{"model": "self-supervised image encoder", "train_examples": 97500, "color_jitter": 0.4, "norm": "groupnorm", "projector_hidden": 1024, "residual_init": "zero_last", "lr": 0.019, "steps": 11000, "batch_size": 128}
Rows from block 2, named by matrix and row number. Rows with one number belong to one channel. Each number is 500 + 25 x the weight over its row's rms, rounded and kept within 0 to 999. All counts start at 0. Numbers have three digits each. After the name is the row's rms in percent of the matrix's.
# convs0: first 3x3 conv, stride 2 (model.blocks.2.convs.0.weight, 128x64x3x3), inputs 44-63, a 3x3 kernel for each
# convs1: second 3x3 conv (model.blocks.2.convs.1.weight, 128x128x3x3, transposed), outputs 44-65, a 3x3 kernel for each
convs0.28 103:465501527489550551506563531505491494523526491503507505472494484473487489510534511515494492465486504495525535460529505507528474482492485484523527502467506514512506513547491580543492537562449466506491469518512445527529490488478530522496499553503474504517531551534563548471497523505499494521523515512507537483512530440485516470493497472504507506504519482534504491483512507509498491485476450537553495475464492480501526478500507511492508504485489550491447521516490489515479499519487532529483483523497509555540550473516484483507484510499493479509
convs1.28 100:470448478501467455473461493514537503500488472505472465498498503461482490499479514486509489479524506476473498504514501497515515513504512496483535531469543498521544492543484488508494552548481511476436563416430571459447538513528471491505524490484496516528514530509516521468507467462497461458492468486508532507534513488530494477508516481516479467496496511506506524533520438490476485519497502518485467512526513541535516532505516501527501520500513504442501482506524494520489521549550473517522478505538498509473493511507512488509518537493502496518507485456542543505504534502485489538530542533509549496
convs0.29 098:511503531485473491486492543522507494508499503505483511511475499552520436504466446450536528445504538439414515478500482533534535499527506489475515466457484515519496476475491506499544484535539481465529517517519489544440509522508498495490505551520523513496463540517480536562499497463537457481515519514517512493494507495452514534473461496496509518503505501472518476503540524506518511491469490480496475492482457502501513530506458519515449497499531479495509480523529559527493540514484542485487485474482511508497528512526452501518491491515499486528
convs1.29 099:508466521523497537516507503504488515513485459491474482482514511517482523525483496527505504496465453473502520496519503547594524502494520515482552552528576515499535494470506461488519505494486488521515508448497562448493536529509493462517480483529529540582483487515542493549460460494448456554451513500499520528510476489505522502468472476465486535490508498495531530509495470519565486480465462526533523529564515500510490510543516509532493485476509493520554506500513503517489506543517490572542507493535528523504489495490504487499485519533498497521513493476493487452487490448482532552448459526481477495
convs0.30 108:518485472512482468535491503473467469512485482516512523473496484524519479545536511475487488499536493470488509502508506511488478534535528498485498537540539514474513467457474497471481525555494526524498532506512476533504475510487484519499509514495463454477514466463540438465503497497519543509531546510473480468499488510559542510507532496493480458496519484493477471570489500567521552454444466480510515502477496508505498518497527535504495489477500454486483506490480524494494460467498496498507503479482503462489518477461534519509518512510488490496
convs1.30 111:490494474514513505492464480491488465498496483486475444444478503466470480520489494465457468472528448485514471504535519507519496508522530484450503499431492516494493498489469473512494495488477520492482522463437549518442512489483507496482485487513501499489531481487505455472508492522505508469489478459536492458494516484495482465507521558483471505459454475489461500491497471493525513484507464481499462498530511482525520512499526512480473492517497508431451524470451492526528478500536466491515468439502494481533478465483516494506559480501516514521529486486515508486491500516530525493531516463497512496
convs0.31 109:477481485475553492477501485504485478520502486481491498481472474525515457492495492550514475468524549440476536496506528504484484531504509485521457515497489503496468471489497530498516458502557512487504471540516453505483521489540508480496548499499486518467562509453533530485473469505518526494508534557492491502549500485600491490475488492526496480536523506497511504557451450497520520515485488489508482502544510465505509489510519460480498513504556539497497526483497488541539491498517512484533490493490481494461513499474513493506519508525478509523
convs1.31 087:476470508492485464499503535506485478518515479497499456482504482473457493507499471453494487445476485502521595502485485488507484474475475507468501511410494473463459458494486480473499501484506496485500509443492515470497495486504530497456508494498508494498484511460502530442491499500484476509516510504491486480472473471459491518483496519519504533523504536440488513498523494476497495489478491484514480518517524524470496494466523494534555495491486523448527521527511498491537504469534470500524499497511492529524475484495501502502534501499488512502514494482537514501531548524504452485516432464490480518
convs0.32 116:518525532530534508512497484506488508502515501514524489501522511492483513517493482474489485507457516449528488526495504489450531449516438512490509489501499506513547511484541483550450503488498524491516494521498518531494481489503515514525499482502473524473536530507559419512493524484481499489483485495472548504505481442523422559481493472509481490511483516527466509490486495479504462471508463512520496536465542535492480489512508520486481469515486526490498472509507470529484510493485488468529482520513534503502465523487472482482499486495510515505
convs1.32 088:474511498484453504538486489528557506543580502532535487525523518478495503466472458478518486481474486464488508476486512559545478497486483499497512536476506498470510522470543504454524548524513524498473512476479533481430523485515500485474484478474504501504468514499499489473482500469506465512497500525516486499523502493534502479497479479460471451451466481494493525514544535542512472508498495507532477517521485523466462524476459545479488491527509519528502485505522499530532517549581511534576517515490513504510522525485468470509456536531468501501462448498479513444505524488502498519507501509475506494
convs0.33 098:511519530495503538507512520500513500474515517523526532455506537477471547521506523481519484486505491503492491520542463557554514534514511491475517493457521473479482470495510487453497493488529517533480477514509519485485512511470503516535496493531441463486477467530498474478496487500497448456512501463486520546511498545518485453523531513547534486479514506493486544520514513511492499536507486467474475479426487433507481508498505512495515471448448520473460558538501470504467499510478474503483532495499554514504531548534539543508550554492541553533
convs1.33 082:512516515511478499490469516562538506537516536549536575484513497489523494493508496489488484492517490500506467499483468506468468489464477469531484510576479502558493516480500523485499480517496492447486480483494503459481483515457504477463518512518487528476514497496543512494520501507467507521491530572508511492485501534450503535474494478511492455522522494478465494492491482530493481489460498505478529539523510507455518489438505565477503499486510494488494483492506510499525484515524496502534514500501494532494479487514494468497479482509471502525475494530507496520497519511494508528541523494570508461
convs0.34 080:490475460487483471486489517520521524499499509512499501510510507495478522492489478489498464502521504522507503494505520522549555501457490498480530508521520507524527520540529506530533523501510538470515510452491495455489488477488536512563523462489458529544477559602545531517521514529518517508490490499558567497517496491472472499474528510500525526497516479467490499478464494492494494546491502499486548517473497525506483484471490483502514510478510502530515513486497513491509478489516497477511501474508489504507549517528463444505473483518510492524
convs1.34 091:511476529480476542432436461496529536508536518527512535490479503489515526478507544516475527486441510506508560509522543447464479496513505514503500491474500513498504502539535488483531471507504475470526504465491486521489481488518489486528467502504493490530501520524528515511525490465481501491488491517495527514504494434528466449481474441478477435469467467511543534480463473517502490492488503518494487539542544502509485506483479548515490496476472518475480497481475503509477523523536500530559517533529511525486530542500489498502460529521486490467494487447510502482503501485480503506479512503516514534
convs0.35 121:489493509479496539488509504514484499479526514498494517494516511489518519520505505521526447483494525519489482510510484457543499513454514517501487486494523520495506498525525509475476502521485500484456469533541501503477503473513526556500481484511515465507505534494473525494478500514525503501501513510483529552533411459455571496501518490485500517510514474514538519496448499512528497479480557556505421438504536516447477507527518496473491520541543526526513508564493519531515509460490493527476498501511494457473506534501515502491512521499514476491
convs1.35 116:501507493509454514503486529514508488501499472503521501497463519486483474481524480534545516496476499481487513479500502478474478471483484498473459509474440524467474496507485502490468484495506503491497517475463516493459508455472487440502551484501486508499489500517478498511501532510487482485495496471454466503487515502473484479543509496494488518526498507474475472502499516488497499498493490477499504450515548499494488483468446503504499485518514492503513483514504479505488466523513494501468490465503480480498509514516520494498510538485515472507531491484515546519494495475494461468536478498510525495
convs0.36 113:494491483508500483497494500489520527515478483489510543499510496505512481481509536566473494492457478494485537507443511512533431456499525474472512504510505494501516539512461516494529559494476484517502551504462465514529492495537504491471506533524483479519526453548472523439518476443480511492483506550491514481486502544520512481506497493502483489485519492490484488542507497470467502470500535519456498518547483518510516477466448484490543510512506509501502497512517474500497509487524504492455483458493543539525497520512515474486495519500493503507
convs1.36 107:493515482469442488508491510513527542523554510570561550498465497477499488474463507487481459516491476447478446500513473469457477489499498476525503515492477499510465483504506493497502478545557512509497499502504522529503494467498510467495509485515517476478477448512498466501505486485525487479491492477448510488471498482493515499485475493482462470499462499496522519472468457503497521523508517484505517511529479512498453492501450504487465498517488507547499499519507499512511511545531520534489511520485526488492482505488512479486511488530504503478489514470499505500498494524482505461512519502522470477
convs0.37 088:521495506491500497485511493504500505510488500503521501513480476536498498520498500535522466499490452556483469497519511481470513484468480502522476496530476477508518512502465513521484526533481501521536535479495546515471500497509483461495491499459522522475525549513507576502494499522472474504470465509510524507522553551550550532516522517485506510512511495513514477522546528525507510484515510487532501490522470515515519550527518488526535483478487474479494453461479523552555537529535495462500516530536519517526491533509465513501487470469522488500
convs1.37 106:494491505510537510516495475516516539513496509535531500481470460490458426532500458467485478469501494491496509549506526516502505472416450516491490566524477556511480465498538464486483495461503484469499497466483507494509525501518464488488480498517512533522490527510490465522493492546522470491535535521500502493489485489518542514489516494467511498488497466528536542537502474490518497491481513474498528488528519530486468523498500515482473493473481488511470474502469490508523524482492532521518476488476495467464532525520477514513513475501503502508499489505476524486554544537515526580463495551453461529
convs0.38 090:519500478507512501515516481489473497514500517493510506507487517513504492538516486460484494429500537466578513505539553532525530503537521523473498520503498533501500492475500466481470483504549461459509474442518497505491538514515517506524505461510557521498539490465495486513493496511496530458537507482467504527489470507543521528522509518504474495503520504475506492553504527511502525523512547511518545514531511506464447508506501538515503498491516495465488485508511504486523498520516550482483500487479499537493514556555528542522531526502497491489
convs1.38 115:513522512506470497471465459518511507538519514547513534460465474482461472504512508498490512510482506488455544482512496510509488500487464513500504557508474528499486480456475497481489530494508528503514521500495502467487524541530486490443519499509522472528530466521504500488512486494468528532499549517495529536516484492488505546454451488461506488491482461520519502497516475526502519516492508521504499523518528490507514522540514548501478507498488497505504487483502502485515535503506495498545503492500509543519502506500481452498474509444481492496498478438484488506476478508507537536514481496517530534
convs0.39 117:497509502496502515493507510489507475518493518483513479500484505507511503492518499497516493527492508491509493431576481568404531474548491527516537495486485488521515497488486514523519482488488495518503495479509469489489519523482486474521513535494529486503478514507524487481509507484503494503489500500488453530466553465523435494505461512509511472513476514521486503497509475508493493512475497429507508536467490499524459520468545501532484502506503498506486510489512506469548461539446544435539494471500481515454518466516498532477508450503514523498
convs1.39 109:527510486498455512527493537472485495518502513492510474507513512513486497526494486522499506519504507517471527473478510498504511510522531472518502500502494505475500502517508462484479493501461461488482477475467466501463546484511534473499511476505506484487501470493512500501500545516521556501496517514494508529482503495500495453500473518519494495506497498513526485520531503517491499537529490491497500488474470502520518500491475538497491491510500487502528483512501489507523494518518492527538508534520507515520501510472515512489542517498506504504503518458522482500506469483502507477521496491548480464
convs0.40 079:510508498527510508486465480532486510503527530495498513496522498515530531490510510486492532475485496462453477524522516494486480457487497491497482495476480493518444513542492505503510468486494509526467523517527548513478482491478507549544459492486487517501504518469494478508535516495502524512522503498503487506523491514491484492501512495500502485496512515540492507547499503479487469481546468480493493512501493499527492502535514507481479539587564525557518545515494516520506527489507493484462521514526529533517457485522519486506486510535541520490
convs1.40 062:505545536515512509544551537512530508489509512509489527539500488512499507489490474524535532468491489531512496521486487507503468485430440484524490484526502505519479498473492489482490510523472492480483494472497523492533510503540527525536473446471484473480517477480520497469461466519508489506508533496482494511495540524485486532530508483526473510529503469488502514529481471474483474514491515490487526493481504496488459484496474475516496497522519484495481480492495478498469462488503497492491492496521492449503516512487471493499459501536473487457482483487490542484482502487514481442536501420498474437
convs0.41 087:507490477500491488495494498485489511495510488516513508516524517488559544508551543462464488484471499526429495499519496489515528553510515495491459495490496503507487538510525541530483509539532483520506476525494473492481497484466464487444499501448521474472482514468484464415508496504523502485493508496539513537493468546497508472509514516505537519469492500517499496451482466468484480547506504519503507529519520524492469476495492493490493518514487477512521485526507505500528499511519486531471509521472499522495491526523493480495475492469463471469
convs1.41 059:509503523480485476525539526478505542503535551506571536542511490560560533548530524497522494492559495496493461501510477503491445500475491462543481510549477554570505563518519520502497518484480497477476527515486523515492491494513508502548518508539542547494538511519515491540487510503484455499482472548487479472519524503496535491515507541478470478485493474500468461506507497498499512500477460483505549504533476484470483507464442497469426468476515457503499474486481481507481484518521533504446510505502518494491495506522482505473493512509488505478468499525479483532469478517501508499532511521517499501
convs0.42 124:486490489506502523513514509492514499508496514479504496501501517489515490509485516456526509501472495507487510490517480487476517502475495467551473538412527538506523486512501527488526505493507520506511489498496492489547500520483496519508509493500520486468478511484524489521502487533504522471482491483514468532463561484489493487462490508470516506500487493528424572563485484453504483491504482476527499496489473484480476508465500488508484518487505498518500509520516501483493492497483492466498510522463535527508526500519500530485523511535517479493
convs1.42 122:498487508499485524518497530495475495541512511512507477485500478493481472486485481501487513506464486522495476514515512489471478468512530532498519518516548508491483527491491520496517533508478488498477500470489537490499516523519500486525521507514501527510485498541499465517527520512523517511547538521521484510520508468541478493465473475483498518479463494517552553490511473497496531459433447475458510480531561509492528489509479504493511498503492488508499492492481496501553500542558468508529488506507481518493522498505502510497532510510518493483483492493510496523515474484486460467514454525536518551
convs0.43 089:527520522519485481510463454499496507502493509489498517552513516500560510470449519510486513523487460517490499547551538524509504491516475463535500509510531488493502525558521462492509463487480507469493555546483494513534476458488491470491512519530508508523502484498487504540527509556493491511486438483516532487514560499457514515552531528484506510509505547514547514499516474478523478515499511515509466522542560504486448527495455490461459524498505467469516536499511507502534482517506456510512505476501503487501478454511531484487505475453533474469
convs1.43 084:467473513484483495518487515504502533538512526562567510550516489481489495461475491490499507504466464529559520503499502482452479483503488500517508477469497491473469517506556512489476516475460507504444488498506480492511533510464492499526498509482515527509516515476532504527492496487484477502491498520481496497498509488499496461490470470507482521507456487490502498524517477514518510510484460494481485518533552506453478470458469507503493501476497518508465507476452506485533494515531502498534500510505475465486524527556492490500501524514478459451498504500510500493500528513471503515486475460509491508
convs0.44 103:489491503499488517508533522503510497493510512520494487501501513508494482496504501503498516530509494490537501477491467497492517525525490477497474526497490500485495476492494475510514485508528509538548458441469517505501485473519497491520518491496481517515515525518486488496472483526482507510532528519451449472527523457448525575505515519506475471477509526444449546519489452522529486491465450524507531476512568513505499452486490504513483521494484502570565484506553481489519518529482498541519486480498523504466471469490510494506516504504502485514
convs1.44 105:462490472496422463503476471524486457504513480491527481514512474503459443514472485493514490524515507484495500480475481469440469495451438498522492457486461515521470500452505490478464491445481496493534500472531516485499489496477475477441458454502484493508488501500450496485476519511460469509518486483462478482478484460502484472507496488510522520501502534484492481498536528504469470511523498483500520458503516472454473511476445470455487496504536472512530502527519504499503503500486511497504504445479499461478517502495525501502508479490500538517468507534501501502515494501516478451516508462524516452